A small image super-resolution model, trained from scratch.
Model: 6.16M parameters, arch unet, activation elu, widths [96, 192, 192].
Data: trained on simulated grey scan slices of phantoms with and without marks, 4.3 epochs.
Rows from block 2, named by matrix and row number. Rows with one number belong to one channel. Each number is 500 + 40 x the weight over the matrix's rms, rounded and kept within 0 to 999. All counts start at 0. Numbers have three digits each.
# convs0: first 3x3 conv (model.enc.1.0.convs.0.weight, 192x192x3x3), inputs 44-47, a 3x3 kernel for each
# convs1: second 3x3 conv (model.enc.1.0.convs.1.weight, 192x192x3x3, transposed), outputs 44-47, a 3x3 kernel for each
convs0.36:513478468477460515494529545551522502442443487450490498534513540534513504507486556529517466529513560520521566
convs1.36:476462484468524553491493444489525542472524522477533491471548523508432458503490459495519484490487474451543502
convs0.37:531552508641563513548531510519518541467483486517561491504537527510514476483456503478466502494516483489527498
convs1.37:470473474481481488558491604430425428460511545483402496398495550513538478491500570602490499501491486571539492
convs0.38:530484492561507468495458458567505520520521465523515462575589479537537508499487484517527519536439477545445459
convs1.38:518440531495468453469507476509539508472560588509441445501540489475465458441481536523574503535528470525525485
convs0.39:531520515529543560511517540478526486539513524447441505552466539436499523508462493511504530526448490547553534
convs1.39:420471476436475417562476537511546503431518515477515507564521445496506548499484442479471531486518428495468500
convs0.40:478573500401522528443465462531498519499483490474530491523560497536503491461470567482554534444579537490539531
convs1.40:470466537610470506475496455491467502477527459522510545519555559496444508385539589474495533495490511448524480
convs0.41:494469461540465475522458515516589515466510510510443445435542559555529543494532531492498481496515513554543479
convs1.41:568602582514549541447452453464523522435527460476445508470501482410431395354478515461496482580527505505487496
convs0.42:486471557509483551519479533458474561539476513497462527492476530473514529477512520559504454489488416508514492
convs1.42:420524497484504410422502527436514484416548506404494502590468569516549480493526486580547481583549489536567454
convs0.43:380475566510496491460547542503514499488493533576443447495443477490563525592527493508513473486485481446543494
convs1.43:548513498519510480501499532552502483536529572500494478464486452499524472491467485509540563465513476460459478
convs0.44:544483468463507510529477520444501515489426479524500584478471492525520534506519594428499477541459499546509455
convs1.44:501470462540468481538506496526528528504511523484520484512495475586509498503496456497523514518551523517493553
convs0.45:428449473510481502538444477496494475557572482505472562492502534437464496511526480462463437524469492492502475
convs1.45:517588540530546528546564457498502461562501564603521558528539518519559483562562675501500476593563475503567445
convs0.46:459515516458496537499477537466492467453472499446475480540500454438513518497524511486416411446477493527530560
convs1.46:502517518506525486538525471515532505564496500539497509495447592484508497526533475484525479495520496541488467
convs0.47:546484484491474522503490562518488529477533500579525516544469467502459484511463521438472434486485470484497474
convs1.47:469471486484469531466467493536524495540478443443497433561520432577488494541464500512470534475497552543625566
convs0.48:476505429472496446505508476487527502496502563490473530466490465512505524565484453509521505530518504556447449
convs1.48:516505506526505523499470493461442468482499517545526548450453430506527536506493566493545556476464466462500497
convs0.49:524488543545475506543474530537532534470523534541524439560549475570520500531538515458469490498434485509478504
convs1.49:583503442505524404540479431492454504538483490476500446510452466472458470429473472535513492552545502529483506
convs0.50:500494538542515505513451459475399498497452508528474503458477517436513523428559418503472546521521601462466486
convs1.50:453596490462513440464493615502487495504502569560570490514466536493448562509466485440476597436480525455532545
convs0.51:523495411544497515545481538481501488525528537551547509518468496494512445492451446500517491508534488521542479
convs1.51:503509538490546505545477428487509472454460483497521510566532477531512501519531525457481530486510549512492500
convs0.52:564529533527520527555490542433494460489511426498523508463520445472509478493599556456496461433436454502453437
convs1.52:433489472465525460473508481532426488517500515475457495431520511487484531541485572511567505475545546461576565
convs0.53:484474446513510493526541551486533522483562564517564505479550560499544497491463444505485484483572479494527565
convs1.53:507436441476483476564518484538450518486434476432498516472534579523592578459496448487515433465485472482519543
convs0.54:499500445457490460472440510447525457517519507547511557489507499456492511461539521578508471508489475481378466
convs1.54:517537488526466532518446488515536566486460491489491440482458542516533520524463543501487540516475478503544515
convs0.55:486583485498544500464537532504572494525445472522466499508458491526507543588510520556535477517471548530462594
convs1.55:526499467424418459560383431519464518427483437464542509473453453461485537572536546477402473470471539440488485
convs0.56:443451489535488492486489466519508563511475525529493525505469535511454482478470486490459452520482462537511482
convs1.56:498504485433495469549552541485434538432450449429442531488581546506571490481490504511457518522507558510517530
convs0.57:498553483512488505469467481495487480520434493569432518491496501531499454522471474497481395412488537484426505
convs1.57:538532517530485460517496544525505501518504493534576485487523575545528542577468500504529464538529508544594510
convs0.58:565517572522495485604449465528598531584508490476487528485530453532452518435465491470592558567493532605448489
convs1.58:479443396505466416519473455519499471520448477553488510468514515470621502439491575561464387509441368472536419
convs0.59:453472467521493562465518499469432523521514508512551546468479486527429491483417508489522464452505436491509495
convs1.59:481515451481569566494525555504531547509549411481493443482519533498578529571579469541467403563508447576534463
convs0.60:518506540488542555423553425501368551478474513450504564408466471435530486530496476464496501482507555465520454
convs1.60:464498509468514430508596480502491501460532519450524514539470559517512574524527549500553522489501493508407541
convs0.61:477469493441541436560534399491523470484500550508535506427476486516512495528500515475501572519529510550494529
convs1.61:500528459536593500523458406491480515470511469527471520428532501593536457518480539527557427430428466442545503
convs0.62:504482445476474413524486486517575471553512467489524498531539479508624487481463452436472504531528527530582549
convs1.62:531483500475562514445561583465509558517468464502475425530537544455452514488470455483421478450451517461478570
convs0.63:500485441504500476531496506470445506526433498579454476541506505491526515517559530490498551535446529515496487
convs1.63:465484506521512476524459482530524533506589535484529484542513502433477488539487486536486542531450535544477576
convs0.64:476502453503492470523522500511431498486458515473489512533461505530491506533476420512435489481469482486465501
convs1.64:513529499534550498510466495523515453572506504586512541487533557492538489503519474437583542518555540568555538
convs0.65:461481514493514573473497584464510501482513537481559568502509515517499442496512541461515531486533475389517553
convs1.65:434498484388524490365511546476444531482467596524502544477507503466495535399492548408422462435490561449549649
convs0.66:455499567495444524451499523484491552497509523514449454473549533474519463513525498412503483476530522507482483
convs1.66:563528527512565466497540419604615594615474553471575520488432482440478532545515520602502482507495566431429429
convs0.67:489505539480436453518516502435500538493503485505539438534500497501531521480519532409488561518566523491544550
convs1.67:466476495517560567494517485529523527491559540495491532532458467496456517461476483453460408531459437482460441
convs0.68:487468488464486460512498511540515487522579466559572580507498479492529501572512507439486509479495495514430526
convs1.68:526527503557529474561574567531563461500535516520503523554463393471475465536572488505545584515515561472541534
convs0.69:518480491483441557515530548606511477533511477497505483468513495500519490505503552527524553518553548511542523
convs1.69:521545439458514476465492545449419477445477476457505507469504521560537553493522479409447520459465453504471464
convs0.70:548520523498503436511507449519500465535477525517447493508511576535461512499491480517513490479541535458528503
convs1.70:558482497537505482498465500530497498468479513485464463495456469471532484445452525475459538512445507514504471
convs0.71:506537520452508532533482465478522514421475528498540531546491497498509525520484561518485477446537564570516573
convs1.71:494529467446451553529481508546555497567473541522496519473407396487510481517552482453484477452476506472477476
convs0.72:534548493463498486512510495536483449513501473494540448481474508535485493468508442465495529501545469391451495
convs1.72:552509485566538500529523488466496502526529533487487476503465519526430432496494464530551548509533554456515521
convs0.73:468550459501520502537471536521462532480488462496497508454453507452474472553456445540528454525473467421441495
convs1.73:531523474544502448534505512489528459507528490494492470563484462513506507533545524504468518503473468495461468
convs0.74:514484522483503544464591543509547481456490476508469460494488513477541498495526633485459428455449476485508546
convs1.74:529446509510449460461424478555493532512459503497481508444491439472465494486517488510474476510474560532527540
convs0.75:548540501468492514507467559484493438570533493492508454454529570553541512531502539492526506479502461472491471
convs1.75:530480495551568505501492463490479519501476488466532535458470437464477402504499471531523519524575512526458486
convs0.76:489536494569456471506427405510493509476488496436479466499479575446436445515443524484425549459453494456432496
convs1.76:533521474558592496462436366548521441489547499529500498461520455515572506511564560587521437573544533500567519
convs0.77:449453523503439570492506510502460491541478482502483480548513523502531425498457463459476484420407469541521545
convs1.77:555509569470468479464469516475506479445421459513496528542521547409566568495541458485395505469573569538572480
convs0.78:502513541489493527490465540457478500495461473516541513497547541497511538541491485595501520579507520506500515
convs1.78:458510505442526520493481546546530518539520476476509480506448471437450525511462499466477460467494480439494467
convs0.79:482524404551485559508531466526486498491522448483436493515537432519508553530493519514527411554436558458539436
convs1.79:474486475453596455508423467529527536510538563526526499474507462494539470455478438523489432474559497512546495
convs0.80:504500506497521516527507504529563491459489567539492547506522490471475482438471458501491471489538493454485548
convs1.80:530506511480506510444505472423465485478440447520479520403497476522584481517540492545535465487483479545497497
convs0.81:520500471565538428425551476522509547553478492562486499472509503477564503488450489497477523521462464504462490
convs1.81:479446594487438582497508455473488410560469493507529529552464487462473492516494522471437481462509498413552544
convs0.82:507537523507510488505487507476496432494505522504438553466460493509509483528512519503519633509507512468547558
convs1.82:501522498530445423475514464505475474515482516544516532511510491524525558487515555479486554518480523487481473
convs0.83:486503536521529439449457537531506478495428533515532528445501465498451449479524542548558531492500462488505473
convs1.83:504541514430477575470499538477443569494499507453481533492572484543516470463499547516509536532458481481531487
convs0.84:501501454628441576530533523569501459493500535509532445570490447541550488443554487513484543479455491397508461
convs1.84:435490470483454452540463446499501490487509468476461416477485489463468530492484494519548495524528541480540517
convs0.85:528456456490515508530525478449474497483441426516472516518552484472506504492488479507572501417456492455522504
convs1.85:494566576516516544491496440563567512540524518507492529557495510563487490503482535514534549476469529488442453
convs0.86:487458519468483506519475548558541520548541528528497437570543469497498502471514449491468486493503490510558498
convs1.86:425502494481459442485522455515486526434499479511505484537459456584513563520466429487496511465517477452585575
convs0.87:499465511416494463422457411433503538418413504507476513464439521548534545533504464479444464473507547425518497
convs1.87:570548564507525565508464493598509542503485586491462496482471484493431472431468562458448608396478513509507589
convs0.88:494491516495547465504573523517523503518551504574544451557510537479528457494506445545489522485453479473572476
convs1.88:524493498496466478506515518466457519477406483547491474530534514557504527479500468473498479482500531501515529
convs0.89:474498485478496486500510488475502470457448544440530569530502474529547458588526496512472528456552532481505561
convs1.89:530552501506495503468511454544554526492534539525501580485466451468529522514547456480519510504519436512486569
convs0.90:465496476490492403480521499500459513477512542529396425504506513532510448509485478492483553480477483470482595
convs1.90:459471535579486503583495533495505533495516544508512464527408485548474497526525491444500527498491497469446484
convs0.91:454511519422555557495497463483497548512566498475531480530548465502500445404478533572526563500522506509532418
convs1.91:409508513411462518435513544525425528514468496552499527414588575470529444538525520517503450477481492467558474
convs0.92:458545434555557474500584532533541498519506550502497520468452499550460450522508477468519518478479497506478546
convs1.92:536472489508527525502494535473516455523492440513495461469479522521470509530518536482504535505502523458551559
convs0.93:460455555490490465536454418520482440474469509493526531505471500493507461511537493509516423469540488539373478
convs1.93:508470505537608552372541465482508561504509540500471484526468488518505568507498490541459614543434554587613584
convs0.94:445562530532536456500498488512469529505447436489528498484531502533526546544581562493573522564541562529546599
convs1.94:401505559442468515471465555512579512485533497510492487481502524436461512517495480499499459463485478458420459
convs0.95:468480557480435526482501487462491549546530485509499485534504488504438420444491455422483473501518476541510466
convs1.95:537468507555470525555526548566554484460442467465404508546552537540567587475498487472498482488531495504557483
convs0.96:539525462539498486504456477446521450487451498504506516504516513499519530496549481511502513490533487436532553
convs1.96:517542515518467544495451530453478522499534508500542547484448468422471489503502530512503491480491448503494527
convs0.97:452480508520524595504494565415490523491501480463491496463520469483496524488571503489532542522526568455538499
convs1.97:491473488459488454472513469497529477517498506497519542536466498529473515601546542501435522482471517409442469
convs0.98:496538522531495463520484516487511550486432557475466527485472555512500544499465497493520506575440501549396551
convs1.98:531522544457520496439548517493542502545553486545573535569501519471493517544485454493508524467493524467520459
convs0.99:477581477489459529474414516476514501528490496468508492490525511496561493510574502526539495523525505515507455
convs1.99:520533523426462536478448555529469518493490534535544531545513498461475453516469511463490447498510514480468504
convs0.100:484447440506450485509448479483506563474528457532488483484522567543550473552545559487435458440526528504506488
convs1.100:520521531549531548618541527551507613504442534424434500456487479490488457451525439474485504508523483508590478
convs0.101:525483514439509528461502457496507453550501468563517493521496483542558580400421526538522526461483496492468458
convs1.101:444514517515438519466455453452474499538532524489417497418493480505478431556507452512546513468459427482537526
convs0.102:471514534477561477462512537563547474511526499465439459475479441505489498481462491487551538509498471531490425
convs1.102:507496508515499487503492515553517532502492486523509471490525536569513506528516488471479497483480506487441471
convs0.103:544457509407497524539502509507475524466473483515477516513519544477578508531537490512446456520482510550552591
convs1.103:456519512489533522523476514477521468489487512494515537484506479516472506535527503460487411490504481467497505
convs0.104:427486495449505464498484505472485468470523496551500459492498503475493488449503483488459460489506467514579542
convs1.104:524517474515552589467496498513472467555462518595473552510496438544526493462464525494462475483477466525500527
convs0.105:525504553478574450542547452565510520528515525455457460455519536519529475515540519474478493496468492556498482
convs1.105:573567530531534534520466530536529485487492477509503442401471484530498491498486555489527466485530502479522534
convs0.106:479504430559551418564513476503528526427480487448399451522473472498474508512460461580593523475432474545504534
convs1.106:505476486495402422482510527488540506405454474486549477484471551431442522510565475483475539460516512465465430
convs0.107:549566505444493554528499476471504545493507483517452468496539448500492420471526482428563473491538489468485499
convs1.107:478460488551505513535482442499462520498514524553568518560476519574477553510444499477436387541467515496473489
convs0.108:553492481509469475505506478484527507484545506508538419486534499517533517530558578501486491512460404443526507
convs1.108:530544543499497512581540537505491545501502506448480524400429478409430494499486531529536529536522533526516475
convs0.109:480563524505450495464482515572483492554498524481416551496511489459548526467431408489544438503512493481565525
convs1.109:520516556522541488499458494480535490526463498506520547574443558511497570573520569542460563402485518466438509